{
  "arch": "ecapa_tdnn",
  "dataset": "short pieces for a synthesised band: melody, chords, bass and drums",
  "time_shift_ms": 100,
  "hop_length": 160,
  "kernel_size": 5,
  "stem": "single",
  "widths": [256],
  "beta1": 0.9,
  "epochs": 79.6,
  "lr_schedule": "linear",
  "final_lr_fraction": 0.01
}
Rows from block 5 of a small multi-label audio tagger, named by matrix and row number. Each number is 128 + 32 x the weight over its row's rms, rounded and kept within 0 to 255. All counts start at 0. Numbers have three digits each.
After each channel's rows are labels from the 100 clips, of 14848, where the channel reaches its highest value: "responds to" is what is common among them. Only what is clearly more common there than usual is listed. The data: short pieces for a synthesised band: melody, chords, bass and drums. In brackets: how many of the 100, against the usual share in percent.
# c30: last pointwise conv (model.blocks.5.c3.0.weight, 256x256x1), inputs 172-255

c30.229:088145111111145140161095100178096099061169166159194125136106115105096118126143071112095096102127196139135126138101116105099115178104125156151097101097104141107132101177095098175131093146129102135105148125126105119192173119093065057093161147176082183127
responds to: drum pattern: march (29 vs 5.5)

c30.45:142119107129133132204182146105157171116169125199195163134113140093137102137139158116170110139091121118092164127101142175093132094153147190130132103161139097105121104118152127093109122091123163166093110167128067168111158125155091138116138081190152070121
responds to: bass line (98 vs 64.2); piano-like (80 vs 20.3); tempo: 70 to 80 bpm (33 vs 10.2); text has "clipped" (25 vs 8)

c30.222:103163082133163108123129124118094104050107089173119158088065047116104171147060123102138117144130081152100128093108150119190074093129144147176105124070097168095112112146117118198128031187102104102131097090122084119157098119089118098140076083131116177156
responds to: clap (73 vs 16); clarinet-like (27 vs 10.8)

c30.144:139157109161129097174127165146134125074176130109130173132133150124108139137100111170142146139107110180137129139065129144131141154150098201138129166144113127113189142181120165152169139109077119106173176167135145118195118180095144184097133089095115132142
responds to: mains hum (50 vs 4.5); rumble (45 vs 5)

c30.0:133136139108152155125160122136153171190129164150164169200178127132130150118164131167089146172097146109171058161173085118097131138093123158140114112151136101117176114137105154142155163119120138095150184119159123136188106085159084148118133154111085121119
responds to: marimba-like (41 vs 10.5); melody instrument: marimba-like (37 vs 4.1)

c30.129:149105180129188119124116152153169143083129143124199073144117057137127141130240119151161135140182109106082144255116098141144103155105133146152120136199136133125114154099120151216140072141073085168139111123111095239125080089165059085133107094127094121108
responds to: saw pad (100 vs 20); bass line (100 vs 64.2)

c30.131:157097095170108164154143151088150128130101116126172139123095161181170072130125154122163137099078177114084153117106141120208178103177144159145107101165187160081150143221120127108118123159126135129102056185062113179155133113141113046110141072135074150163
responds to: pink noise (86 vs 4.9); reverberation (61 vs 34.2); text has "reverberant" (61 vs 34.2); text has "room" (61 vs 34.2)

c30.1:136217104183128147101140125140106103125083149120115128097076050166124179124135151155039135112135062184099119131155164146136110133058121084099114138146133060082125109104088066180117062141166114130114130140148094175147114136109100140100122146152097100146
responds to: clap (45 vs 16); saw pad (45 vs 20); horn-like (44 vs 19.8)

c30.175:098077115127099122180179085099090159106124106153109144149130142162125096103144126079122056153138149122106132168082189128137156148135173096118119102209160123164111164135125152159136149172158142106112106185094104162117129140137091122093143140126104110155
responds to: thin (high-pass) (50 vs 12); text has "noise" (34 vs 10.2)

c30.163:129097114157098110129074100077139106113113124122117122082122113109130104097133071114144139144104101055135115133085170127123102102137073104196102102086122101114111148103143144155214132096178081085168129146102141089079143096103136086174097110154076147120
responds to: thin (high-pass) (64 vs 12); ride cymbal (33 vs 11.2)

c30.201:082143142118160135098110092104094091099111100128126136126096162149075117099083111075123047121034157120124158106087171105118092095119119151128093150112114052119095111083127102060073127084177146089110078206099153141059157096135159099158119139198158148085
responds to: clap (73 vs 16); muffled (low-pass) (56 vs 12.2); drum pattern: half-time (38 vs 5.4)

c30.38:080100126160104124196170090102070136077166134068130136093120115111135085136120132105087132139206122109142135129119175151111143108156157114135137145132107115095085142152139085142084089127192131103083086121097138155141168146148196156176056151094134113140
responds to: rumble (52 vs 5); vibraphone-like (27 vs 10.5)

c30.9:105164087139088102148049101107099113092107102104128153136058146150158127118095107115150118121142123109161146137111223144083104162144128164157158145124166089110110098110154109119162109092222142106145133077066128071123202158171109052223094104180095095156
responds to: kick (100 vs 64.8); drums (100 vs 64.9); crash cymbal (98 vs 12.9); rimshot (43 vs 16.3)

c30.254:091130130097177131137121093168126143122154118106109107107213176148180098121157110139135167065153108078109110135064121143124078139124151176055111116152094140080120116189163110079106119130115126151115128043111098074122126184161102177162126139078123115110
responds to: square lead (42 vs 10.4); mains hum (30 vs 4.5)

c30.195:176136135196141131149151165075125167052109131071137107186118178135135094125087091143083170149158129134119139100126140091119108120171111089158074120123094185124124098143147106140171133138136143105160108181140136159172134091108096064165131074124089116122
responds to: rumble (73 vs 5); pink noise (27 vs 4.9)

c30.184:134097143167150140132128145152149117118106092082128112075099153137154185110134056180125137128154176123054147120140160118137111103104122162111149180094127118157157059129036142097104108170130099096150139090106165152146120131142094104095108114171155172153
responds to: bowed string-like (45 vs 14.4); clipping (29 vs 8); text has "clipped" (29 vs 8)

c30.189:128179126137070128112121126107153124132061152122176183086113089110106191197151097140177084097105100109150158143139100148128125151091123146131112156151116109098147108130077137140173191124160148100152158093197111098117113086156103114159103073173121082097
responds to: quiet level (61 vs 29); clap (50 vs 16); piano-like (42 vs 20.3); thin (high-pass) (30 vs 12)

c30.78:078128147159120136154154099083093139086138146153158148122101137130041116145114111100150088093085106190124075144131116100077105154103089089137144125152117139096140104151133130159144144146193111106157206123113110115143105133166119137108125079151132139143
responds to: organ-like (58 vs 10.6)

c30.240:119154115068154127138123135147149093157123065117107116142111154112189095182137127144120164191135184050065095109115121121123146172141102126165093094091091157108150099163156130080111129147093110158137135118083116107168098062098048112129178129147106115151
responds to: text has "noise" (28 vs 10.2)

c30.79:142099105143116122107105124160140216126087128175113074174112148117139059071144153142126191115072163141141112141106178135126112142104149136110116144145130081089153090122087065113068129050167140125145111218130084173111094188115117138110171128130121145131
responds to: cowbell (80 vs 8.8)

c30.95:153172137150122100148053179111154115146078120140119162125133150094155122131140189167165173158113124205088116140137117125090167152137091160133164088108047136083126105132153130174077097140153101079103088145190089121193130142107106135130134107059081128074
responds to: clipping (34 vs 8); text has "clipped" (34 vs 8)

c30.68:120134101222075131184184120080088104147100137099073105136141133150131113167091111155075119159075116124137071132104084181114156110145141172152115075129175126088139080172124141130161148137138129098068129095134113112170141076162092155127128104049136105129
responds to: bell-like (48 vs 3.9); marimba-like (42 vs 10.5); melody instrument: marimba-like (41 vs 4.1)

c30.230:143091129067123112161107137122155092119172143093189152106093058093082108147113156125115067126154096132102140061167114115105108134130141114070173135124085188143194135106079091108116142255121150092122105143130150103175155163129159075092116189082144169145
responds to: horn-like (77 vs 19.8)

c30.168:147088150108114130153128144136149107122138078105118137118172145127136152130108092121106130130151143086163025127116140151116080095107112086191096090073101071108084087139111189083095146130193098121154104114131137034119095126156115099144059132092151046171
responds to: string section-like (70 vs 10.7); thin (high-pass) (36 vs 12)

c30.8:133098117182099104107118134151142021107115176126103056114113151153124132100101123179165162080097124118129105098131120109177126087121103120087071124083160091100112154130054186153142157130140071107121171137131162080107107088140202110100157141118055153203
responds to: marimba-like (78 vs 10.5); melody instrument: marimba-like (77 vs 4.1)

c30.21:107123125199073133185197108101094120135125133182125162182156162115113115141117076111183075206084144133146143134114081138178187105113086148143077186120159089150122133169083194125174082122115167102126117134110133179105146082096142119064186104169146191116
responds to: pink noise (74 vs 4.9)

c30.218:110179139071158101170143115054111180082119127191143138098136165119071125120153114131134126087140106160158139148133172134125062122104133180138105155121129109079139093134194184077117123133124080154085177129187079152111149162124091179078124096144169140107
responds to: drum pattern: one drop (62 vs 5.4); snare (60 vs 32.4); muffled (low-pass) (44 vs 12.2)

c30.206:128145091108108127077132151076153141123107113085076108158119126110083144145139090141204113109121121136157167097151093122221120113130135167183089144130123082096143133125127184152100165152108168130174091137099099140134143127152165109107144162172159202130
responds to: drum pattern: one drop (48 vs 5.4); muffled (low-pass) (44 vs 12.2)

c30.130:192151166093147128083154153139132140147117136190133170161119152127123123088165167099113144134117122163106123129123178079097044084088109055167126112100090055163166157154128115136124108149094065096151124147067073169123075198140121142107117150148160117162
responds to: clipping (44 vs 8); text has "clipped" (44 vs 8); thin (high-pass) (36 vs 12)

c30.13:107114099156096067143093132141097126126155077103160148108075087117070117124077155094168098143141083163161255110072140141091140086195116132148171139151159078116160101092165150093070133108110140105061098133106135184130234181057120100145088106216174116147
responds to: bass line (100 vs 64.2); piano-like (99 vs 20.3); reverberation (61 vs 34.2); text has "reverberant" (61 vs 34.2)

c30.56:125141115122051112113062110102136104148128057107117124168087185094112146104107100170160128107181130118117116115144170128169128124080106155120161117126166130060112133174082136135099104124119135113103090185101121105091113157128123158142158130138049137110
responds to: cowbell (66 vs 8.8); muffled (low-pass) (32 vs 12.2); mains hum (30 vs 4.5)

c30.109:118097159175109182124221130098103200107138145090163119127104097165118159140137139111132081064085123189086082218161107167114159117113121079065155178173185068107192099089078125126160130122103143175142123114152163166119116124159145102105164129067101121119
responds to: bass line (98 vs 64.2); saw pad (95 vs 20); thin (high-pass) (31 vs 12)

c30.171:099108105154143106124096126085115138114128073048106176110152140127128069122163056114147148107206141101113181089138166089151092108163174083142148126044063145090155117143163125124156091181117125132137059141152055123137139098101096059134074145127148153097
responds to: bowed string-like (42 vs 14.4); square lead (36 vs 10.4)

c30.84:150085158130101093109104145143140091120147138143134073150163142150095146109135114145123088074109100142082135144194157135173129121083099080140086121152133065158123185108000128095069170121120040144142152139101120123149120153129177102125131143136124106192
responds to: saxophone-like (38 vs 3.9); flute-like (34 vs 3.8)

c30.69:142107144193149092159150159094144095103122136124110064067133169157160146093097135138165151142154144128110125136115114127135133080123113119094126128064141099109141114154082154102100058176098103117135095084134152067120105080132166128099182144140120093182
responds to: marimba-like (71 vs 10.5); melody instrument: marimba-like (71 vs 4.1)

c30.192:125096133154106100075113134155153139156124152146101086168136142171179064109082152155186171103130122041097108135123147164186123114164121123133105182104155127079150167119104117066085097201116054119140091085161122106145095157140141137126075144095122099184
responds to: bell-like (44 vs 3.9)

c30.234:112110127111113104129131099141125105184191126101122121127127152160076104091103127150152135109149133079112087085150113079153143118087212155116109158149143090125216106178109180070083205111108135105117123111149109091116104098119072136134083068151094100120
responds to: flute-like (50 vs 3.8); saxophone-like (40 vs 3.9)

c30.169:097140162156157141140095085119102231104091130139151071132145143073175034129133129113138108131120123072091179139140129099157141101120154088169145125106115113089100135104072170109142117120115112121141095137152124121048159141130074164105096118193118160106
responds to: string section-like (58 vs 10.7); bowed string-like (37 vs 14.4)

c30.104:152090133125142098079077151142158110138128164093140127138150130171106059141158161129076125068161158084173094104111107102126154165086189155086138134144150116132178090139136166125069097130116153153115111223209164093140075157073079139112161156126170127120
responds to: clipping (26 vs 8); text has "clipped" (26 vs 8)

c30.225:149121151142165183131153151087141139122112097136104133144128098116138124115138055082129092182079161155110140134136120145100133106111166084142124134158098095211076069144158117106080074102103218171114094152089133172067149127129157083117130126144156098132
responds to: cowbell (53 vs 8.8); saw pad (52 vs 20); melody instrument: saw pad (37 vs 3.7)

c30.253:146144134166154171132164143071129144094150128136156154127124157115113039135104155166113113140102102148131170129128099155064146112184090146099124118136129135103144127182145122110104142104156146105124076205114143170147123132084093113123101146151098066116
responds to: thin (high-pass) (72 vs 12); reverberation (66 vs 34.2); pink noise (31 vs 4.9)

c30.107:123138153121129124147090138103099114092087140171124097111100119104121146141071129159092109141102095127154065130109138176144138045127084124078091064108150154151056092137164097188141157163106130129161131079181071158143094057106138089095102151107114146110
responds to: clarinet-like (40 vs 10.8); organ-like (39 vs 10.6)

c30.88:095119149101105170155174091146041130127172142147127148151190162121083115140108107117127205147086154117079081077137136097146126156098176144224130177175090145125138077182137127115150168116092099089088175112125068149148121135126097092088092085097087134086
responds to: mains hum (71 vs 4.5); reverberation (70 vs 34.2); text has "reverberant" (70 vs 34.2); text has "room" (70 vs 34.2)

c30.203:098163086110138104087053071107084119110113141156163162145088059126081188172093082080135056112135095166205167176112066138154094124116038145170074128093111101136093151104101096177118118138169130108159134143167102102134178086081131106129129137171105197147
responds to: horn-like (51 vs 19.8); piano-like (45 vs 20.3); clap (35 vs 16)

c30.165:087194132113148102135138078127121118091106072169179105153109122111107112146103081147095072119128119130127073115142123099088137143101089139181105131125117123133077063186098093205175085101189128081151185094095165155105115106157162142167110109174126127153
responds to: vibraphone-like (52 vs 10.5); text has "noise" (32 vs 10.2)

c30.173:109087108107130102121124093142097086152160142129095166104118122079093144068101083128128150093153069115160138114144173063158088121126138108095066134125159134168129116101071148137125125140136120125074106083120084177127149120131129161091045130089111117093
responds to: horn-like (87 vs 19.8)

c30.151:138067095124127144143153136142133144134138125212147166109152124108104112141142129097151124104108123114145179105120133196109125063167104155135106064104151124073157119113114104100174129186154117138102138088137116122125203128087147108128124185157151110146
responds to: bass line (98 vs 64.2); piano-like (79 vs 20.3); clipping (31 vs 8); text has "clipped" (31 vs 8)

c30.114:159133179131181128108152171145138208098097169097141095211095198132104084128144119126106121105120193156136160196134103112090105078099138095085104182122154093159108103067133154142089088082158079203112078164151150159059066142119088072142128110122108141071
responds to: saw pad (100 vs 20); ride cymbal (28 vs 11.2)

c30.92:146127164155181166130092146140150101118105120113130081144110099133116151182096126130122076133114169091135078097105138128040138119165085137131143124112160155079136098159158099136127103111176148135116134105082137121151103124170108106130163108141129130113
responds to: organ-like (59 vs 10.6)

c30.245:187085185211116114116110161136147150117104117140102115141055094109089101116125151090164132128151159140202131120118168106150080107095081059137119139112124097059157174097163166151208133171142140145164132211050108148139105157137169128094107128119097103135
responds to: shaker (51 vs 19.9); clap (45 vs 16)

c30.66:145066160170145123118177144158130121093102150153099107147099202099150116138109124091093188164111100060121112148089041122125153121110054116139087150096131117085060139150159108087095129079126124149143114120190126125078101009132152069092123112111111123133
responds to: text has "noise" (31 vs 10.2); thin (high-pass) (30 vs 12)

c30.12:128080159164122102138163142095173189087110057136132124162174198135140112088119122136167178114084109071108077122094155154137099088143087132167077106049115119059100135048159165090131119123113060103091053142145084108080096165038104138114037092094105100150
responds to: bell-like (59 vs 3.9)

c30.72:108100132102107141169144098113118125099107158157185164125094110060086105167138084079157110156160148081143070151081108084099149084095143081159151096183135140139138115049072137151214098121133164091169122118126083192087115140154093160144095144136108151075
responds to: organ-like (62 vs 10.6)

c30.238:173148177122176097171122184139156143116108186097138028159138109080099082175187110113193174171169159149108113120114177111136120118074173107159089139116066054171107087112186192173139059090112129158111113164126152106100071170048102092125170128130109133060
responds to: saw pad (100 vs 20)

c30.39:114140172161135128143123121146143118154122109119089173151148173141167102107109088170164120099161164137166119145158126141201070154090209174113127136159161126175161090162102184152081152127115111108082144108126140089183112146150150118111117099075086176167
responds to: marimba-like (58 vs 10.5); melody instrument: marimba-like (57 vs 4.1)

c30.46:140142119086105102086104141094150090185173148110131173161146105150255120067164107186115189178201112106114137094177150169092163164168140141137107149126117143130082086167131108124097093083143128066155117125159108146147130110094142101163148124102086125107
responds to: rumble (90 vs 5); reverberation (63 vs 34.2); text has "room" (63 vs 34.2); text has "reverberant" (63 vs 34.2)

c30.73:055132087113092094167133043116083091121059145085161115063137133114138090157084114109102111145098102221156120104159101133071125122102045142124156121082058139076111081123140097209095143180162183065195150134153145092118109096109111105153072141168085090074
responds to: horn-like (57 vs 19.8); bowed string-like (42 vs 14.4); thin (high-pass) (34 vs 12)

c30.213:095088102079122164132098093172101100124061098051068061126158098113131118177084106137156082123098154135117121073158108157071137101140063116169095102171127078096147118139123124167119199124121167109118130108139158085101127118131136130135104131082157060151
responds to: horn-like (62 vs 19.8); bowed string-like (36 vs 14.4)

c30.116:152116180156097127138103142037178123114111162123146138109096178133111176077130106133175123055161110126224085223140132100106069111115169095132194129184160077124152115104097143149168139147118084113140127183103112096132124202108146121144116131155094117088
responds to: bass line (99 vs 64.2); saw pad (93 vs 20)

c30.200:085138198106116170107183098191096241128178195113160113152171154139112107135151112152105149128136174117114139139108160162111150139130127114152147237149124095109147112108172091184153145132133137165164179090172122145164082109125125102162105124134124118111
responds to: saw pad (80 vs 20)

c30.81:106099102099142129062074112188124099146116168188087147134092116125142187092082131124138112133140128150134111153058072097120105049140056150118101100114157133166119137135151224212184121110111142134143117107117075135163145105113174177087136124067181124077
responds to: clipping (49 vs 8); text has "clipped" (49 vs 8); clarinet-like (43 vs 10.8)

c30.156:092166135133160147100146101102094069088125133135117200142106095088168147172124123092094154087092142142134148115155103132076112168130167144101118058136054126178121091093137097102139149190115144149113121096141150112065146111127122147144134110131128149166
responds to: harpsichord-like (43 vs 10.5); melody instrument: harpsichord-like (42 vs 4)

c30.99:158127108110115208156223135128131172154121140159124147121161058122170073206143174136172160104101063144122107152120112110130159145111085097138149136149074073123124128115137175125094179199107134191113127116173149163162124119112145085087127141110088137125
responds to: bass line (98 vs 64.2); saw pad (78 vs 20); text has "noise" (27 vs 10.2)

c30.29:160123158162096112139112164067121164133089109144160165105091138145062105159124135144141082081173124146168214101128136120157166154190130164111125128109169181121161175164099129106092123210149143136059087165084134160180175087128120106133160161189132162096
responds to: piano-like (88 vs 20.3)

c30.75:177103203154111079132154140144143154166179156120092103137165132123147146096134102125120180152110127128098168155173132188169107127123101072162074184148133094140125190119081132118087123153117076121156137155050125140152141109097140135091087155095085131165
responds to: sine tone (31 vs 4.1); marimba-like (31 vs 10.5); melody instrument: marimba-like (29 vs 4.1)

c30.160:104130132112147113125126110132099130221122136109108114118085167109134165094074050109171108192130105162106134119144088121111138155102068176230105120081074121094121136176124144118135096144097106147094144104141122131085124094061172124111120082113081093184
responds to: tempo: 70 to 80 bpm (27 vs 10.2)

c30.47:150088088104134140116170169131168129128114130061130147091136128083162132112086153112143146078131087070115116082126122104155098108175110053098127075050117173130085152104198084086052086171142100186113176127175154079096158123085204114119074191103130173168
responds to: saw pad (55 vs 20); melody instrument: saw pad (50 vs 3.7); clipping (33 vs 8); text has "clipped" (33 vs 8)

c30.120:143159128121097154143179139111164152102164104149154093126136105100252057167143105139106169116115130157065178161104109200140154148141141120109160114112067123152112149143126102146096087135140171131133112140136086168127101131123095135162117087084091130097
responds to: reverberation (72 vs 34.2); text has "reverberant" (72 vs 34.2); pink noise (57 vs 4.9); rumble (34 vs 5)

c30.152:148140149096153034143094126109155202134124114167214121145108167106084104130140116117083125180098186107094136124096099103104103146173084078131096163079118106139098111063159092100109163131145129179169113163099163139063122091115141094145155103194145127109
responds to: saw pad (98 vs 20); melody instrument: saw pad (34 vs 3.7)

c30.64:129148094162109122121126121133182116114142139117166137094155123114167069176138137124140146048156095106138157111106118117179123110177121152100120100176166137049096058161184110107146124145108129107123094126177111148160139124148159109170090109095103147127
responds to: marimba-like (79 vs 10.5); melody instrument: marimba-like (79 vs 4.1)

c30.51:151139092104125128111100151115143155145148101070156046112139119193105090121118169141115112193149159144101116060138159136141185118168134055164107140074181109081121137147150158118102093077122107137152063140093162111118137085081106099151138115165134102131
responds to: reverberation (66 vs 34.2); text has "reverberant" (66 vs 34.2); text has "room" (66 vs 34.2); rumble (53 vs 5)

c30.227:165184098058143166172158151099135076064099164165085153086106069192169134181119088113104142123066103110157087196091117119111177161152166142146116093142159129119120125197084124084120128121210118139093055137126113172159119142127135141199106166098044140086
responds to: pink noise (58 vs 4.9); crash cymbal (52 vs 12.9)

c30.153:195164085141094133106063176181161070082088109153121180093142145101104143136120186128124075124116113191153134147090107125139108162078092165123110077166110152141147206136105111147160098131096131216090117146102119088150107124106170173110169178130104128135
responds to: bowed string-like (37 vs 14.4); thin (high-pass) (32 vs 12)

c30.128:123159162184132157084144110064118150109175058110111178130128114139082092169055162099148132162137150149138139082118129171134080086139145068101129130082122106097139152071146084158162158114099137140174096126138107162099129112126159115167090103136106142143
responds to: reverberation (75 vs 34.2); text has "reverberant" (75 vs 34.2); text has "room" (75 vs 34.2); mains hum (64 vs 4.5)

c30.83:066144125074092137156176090087091112161088128098132158163097146160148138092134115158184087091051121137112153118142110131106149153098107173132104113149093120139096141180099153113123152095174122055108132167121155130079110101086152190149127078159071153114
responds to: muffled (low-pass) (54 vs 12.2); crash cymbal (33 vs 12.9)

c30.143:116130132090159124198138104115142114165145114206157143100103154144156134123126121132133128167138149126151214142140076126107147108180123143114057074134175132120153109082102171123083116134169128128096120111105141081157220159067087143107140109164170128082
responds to: piano-like (51 vs 20.3); cowbell (49 vs 8.8); muffled (low-pass) (29 vs 12.2)

c30.25:129093123147115060096108096157166121088124072128143176094075141150086089108081177115110065167108087138152143077029120091117119128119073144116093161098163127120112136096130155144132132101151118113146087139148132186089146076074116078116089026158111112077
responds to: clap (73 vs 16); quiet level (64 vs 29); flute-like (25 vs 3.8)

c30.49:107143169164161149061160107088132153164136132158181161116107153164119155121121086087171092104094148109087103072154093142115119125149111148118178157177200132119179133030170195128098155105119171116135086132170137115073077128129123149156121100126135092116
responds to: saw pad (77 vs 20); reverberation (75 vs 34.2); text has "reverberant" (75 vs 34.2); text has "room" (75 vs 34.2)

c30.2:185177096193141131198142182062154110099145092095113093131157088134118095127139110113179164114166169106159091118104137107130078150096155096125109132120073126071103158168113113104124114096108124186097120140119099119124118127131074159110156167154090110109
responds to: kick (99 vs 64.8); drums (99 vs 64.9); clap (72 vs 16); quiet level (64 vs 29)

c30.62:105118154092178160133133104145102128130143086115128125149122114223149109114093099141112117151117152116041095099123135158124133124077107135161101154064123067078200119110059143089084149122100037045180127083114113131094079093103103082151086084131079099183
responds to: crash cymbal (43 vs 12.9); oboe-like (26 vs 4)

c30.115:195199128146145151157136209097191144099083101057137127079118100114118169174133116143116152079079132109106130162112144125091113176138116177074096137154089167103136104117088087114117155157139134136121103087121145165173112132194095122134103129125119076100
responds to: white noise (32 vs 5.4)

c30.33:110165123121164098140105147061101184109070123109170095131109150054125156108102090118143100151123155154116075112086076091102067121132062094168106129055082112200049106128147115154114085088100126119093050100118118092096113115113153065090114096128177086082
responds to: clap (48 vs 16)

c30.148:091183124178156158185182099096091158090148118130127149171093129095130109158127097111162117187152106132104077107105102132152126099135073136127109163106117075089140069115140146162148131100145137115224117151134126158086078091158110107129106125134098128102
responds to: rumble (56 vs 5); pink noise (30 vs 4.9)

c30.125:121078201150141067100104121113093179073112118162104179172081192158166159077096097136095133061126127167105197135132125104120123142124192130142092112098108121147154125191089109182049086081189134137105081175120112176070147086121156106136112099086143163113
responds to: muffled (low-pass) (66 vs 12.2); quiet level (59 vs 29); piano-like (43 vs 20.3); text has "noise" (42 vs 10.2)

c30.74:141123160094148140119105150195173138200157107125120096142153131055101106186141160124167142122144117046113132095136089096129186164151060106185127142038077148085140131139139168120173086104080097094094144105108115110173119151114113134165086151134079118093
responds to: mains hum (77 vs 4.5); clipping (27 vs 8); text has "clipped" (26 vs 8)

c30.80:091180153085146131088160097127105095145128119100143184088107115145163098122096177100118055106095146150100132114120146135146150093129149136198162152145142094141109176106134128089096070098179113100060118178098110121113136121145128167186083096149202149141
responds to: kick (100 vs 64.8); drums (100 vs 64.9); muffled (low-pass) (95 vs 12.2); snare (80 vs 32.4)

c30.118:152128141167109155138133132140118118100129131082132074127140112255191124139106097121123173080112130061125109125133156167185135058121106147160080109114237070068110158137018127098119166121142048052120127090153090121135107123105149126200106110157043129235
responds to: crash cymbal (93 vs 12.9)

c30.237:177166103209071108098109202090181145120109122075118129103115192107117129097157146193167150137141148121115148087116135083133110154173156061158192169125105162106130111143138121107150094159118136146086083197157114189148121101099141103126131140134088115113
responds to: rumble (70 vs 5)

c30.123:097094093082137138124096105156066049119115119118081092120089074138154072107072102175055114151121150129137127098075145118122184098157141172100037085080134147130103103152146099150144113115132147073151124091163142100180100083098112109111141120095183092129
responds to: text has "noise" (31 vs 10.2)

c30.249:162116144094144173143187154142165133082152118120117131106137150148141182153085135144129106111081185130108101153135222128114115107129128076111154179120128103151166165129127127180143154124136107137163098108138176136131114121148141065117113101114093136093
responds to: organ-like (67 vs 10.6); clipping (26 vs 8); text has "clipped" (26 vs 8)

c30.208:157149114193153146222209139090091186110138129219098178176125117138096142083137131115142089134103073161142120198124167138135097091116109102131068109148163107108103156114121135127211110120147089133193140154097116134109174175113100145102153142153095115165
responds to: harpsichord-like (64 vs 10.5)

c30.214:141106126135132120171182152153149063093130133093137061068118165161168172138117115177130134129122132133051112127190145109149144073148123122117140114090154106206090075154015138110103098133142113111097153107136176146127117136146160093106137149154134127209
responds to: bowed string-like (38 vs 14.4); plucked string-like (28 vs 10.1)

c30.231:152164170164151114107086154084131088184087129084121130117120144148176158163077125195138175123121089115121092149140168156157106092158143110166104078121120124099117090132117098111077137137093109112120127059135099078180112143137141106099116107141108082176
responds to: bell-like (69 vs 3.9)